config.toml
model = "contrastive audio-text model"
dataset = "simulated sounds of rotating machines with and without faults"
train_examples = 39062
n_mels = 64
hop_length = 320
input = "log_mel"
spec_augment = true
win_length = 400
tokenizer = "char"
vocab_size = 31
loss = "softmax"
embed_dim = 256
encoder_arch = "swin"
encoder_norm = "layernorm"
encoder_norm_position = "pre"
encoder_activation = "gelu"
encoder_mlp_ratio = 4
encoder_head_dim = 32
encoder_fused_qkv = false
encoder_bias = "qkv"
encoder_qk_norm = false
encoder_layer_scale_init = 0.01
encoder_parallel_block = false
encoder_inner_norm = false
encoder_patch_size = [4, 4]
encoder_conv_stem = false
encoder_depths = [2, 5, 2]
encoder_widths = [64, 128, 256]
text_encoder_causal = false
text_encoder_width = 320
text_encoder_layers = 6
text_encoder_norm = "layernorm"
text_encoder_norm_position = "pre"
text_encoder_activation = "relu"
text_encoder_mlp_ratio = 2
text_encoder_head_dim = 32
text_encoder_fused_qkv = true
text_encoder_bias = "all"
text_encoder_qk_norm = false
text_encoder_layer_scale_init = 1.0
text_encoder_parallel_block = false
text_encoder_inner_norm = false
text_encoder_drop_path = 0.05
text_encoder_positions = "sincos"
init = "lecun_normal"
residual_init = "none"
optimizer = "adamw"
lr = 0.0018
beta1 = 0.9
beta2 = 0.999
eps = 1e-08
grad_clip = 1.0
steps = 22200
batch_size = 256
epochs = 145.5
lr_schedule = "cosine"
final_lr_fraction = 0
warmup_steps = 4440
weight_decay = 0.03
Rows from block 6 of the audio encoder of a small contrastive audio-text model, named by matrix and row number. Rows with one number belong to one neuron. Each number is 128 + 24 x the weight over its row's rms, rounded and kept within 0 to 255. All counts start at 0. Numbers have three digits each. After the name is the row's rms in percent of the matrix's.
After each neuron's rows are labels from the 100 clips, of 14848, where the neuron reaches its highest value: "strongest on" is what is common among them; "band" is the frequency band that holds the peak. Only what is clearly more common there than usual is listed. The data: simulated sounds of rotating machines with and without faults.
# fc1: MLP up (encoder.blocks.6.mlp.fc1.weight, 512x128), inputs 64-95
# fc2: MLP down (encoder.blocks.6.mlp.fc2.weight, 128x512, transposed), outputs 64-95

fc1.146 104:104134112114116124131119128107153128097112128086131131118125123145143152115094074147180132107132
fc2.146 106:110144159153146152122123106114102140180130159122105146140121112141151104164184114124109105104103
strongest on: thin (high-pass); turbine; gearbox
band: 250 to 500 Hz; 0 to 250 Hz

fc1.476 096:126130161142083114148133133119112121182131124131103105111146104125123134154132123129144088173123
fc2.476 082:106104141101086097085148114131137124175145110153155116139115094079091158122151148150094109127172
strongest on: piston engine; imbalance
band: 250 to 500 Hz; 0 to 250 Hz

fc1.96 093:132133137114127142112148087126093146139105159148096132144092109147103122138136100154130081113132
fc2.96 108:105130154158110108110127105123116107164105136125103101127132114117102121136132117145151117096123
strongest on: piston engine
band: 0 to 250 Hz

fc1.185 086:148144097112054099153141117100154140112116152161162118119143127158104143134087134160090098126140
fc2.185 088:115119127154117141128091107115086087109111134126102094134131129129088141116126143123149108128112
strongest on: thin (high-pass); turbine; compressor
band: 250 to 500 Hz

fc1.6 095:100152129180127079161144096120113129139144145103116166146117120157131161106134129118174115128115
fc2.6 079:156119139111160121107081178109127142106191108099147102133128104123117125153105114155148124118108
strongest on: piston engine
band: 250 to 500 Hz

fc1.213 087:119113130107111082119112110152125167169107136120171119170128134143082107101145119173085100125165
fc2.213 072:102115137148123115178093117149130118121124135132132111121128110133175162106145115148136133125113
strongest on: conveyor; speed: slow; quiet level
band: 2000 to 4000 Hz

fc1.60 093:115126161085087091167157070133132120146051132135119126135161075096113157099131118173103116104161
fc2.60 100:159117168164111154107155080134146145137099134102165102091130135133115151165087137123142143126147
strongest on: conveyor
band: 1000 to 2000 Hz

fc1.284 093:113077131124089110154135074151138134115132140138145177131163124123125149105083113147157125132150
fc2.284 086:123158136103100143088131174095180136141121109141099130065119165152106135130132108143158105156136
strongest on: conveyor; speed: slow; rattle
band: 1000 to 2000 Hz

fc1.416 094:129095131195130147124156105134124131111114140116125170133150126130128104129189124133110121108136
fc2.416 084:145140109082169173109143115125084128162159147172135143113130102095133137138134122112108103127113
strongest on: thin (high-pass); pump
band: 0 to 250 Hz

fc1.202 099:106085121136087094120120121099131115131114101122123132135147137124135066138118137163168113110140
fc2.202 097:101068086131101146120126158146110095098145147101120125130149099123180109128131120104164152100115
strongest on: conveyor
band: 0 to 250 Hz

fc1.399 099:119107121132141117134113110161109134124116119091140165147126125148128137157156107098153086162115
fc2.399 100:156088112153166089132108153115092111144195076092132085123114133081117096163108150151175136122120
strongest on: piston engine; speed: fast
band: 250 to 500 Hz; 0 to 250 Hz

fc1.475 101:143148131122105113126104131119127126174092141113113114133187114154102165172127129137097098132117
fc2.475 108:120135139078094151088116106119095105147084105127079129070149133136192137111149117139121134141128
strongest on: thin (high-pass); bearing knock
band: 0 to 250 Hz

fc1.368 102:149126132179129149106130138144111119135110123101152177141104157104148117119138151100173149169106
fc2.368 096:145117153084109119127106117133105088125141104134137106133125086090125124161106140117139112100130
strongest on: piston engine
band: 1000 to 2000 Hz

fc1.323 096:118130154167136111172127118129096103085111157093120149111108120135130157142155116136121114131074
fc2.323 092:120124143113115169153150109120120130128123123124109118146177105112101131102108148163150128141138
strongest on: piston engine
band: 0 to 250 Hz

fc1.510 109:069135096151101113124096133098128130135111135125126143103159104118132127129134124117170153174101
fc2.510 105:117159137092112125153124127104137129123108152077133154128149119129183133146100140116136137145122
strongest on: conveyor; speed: fast
band: 0 to 250 Hz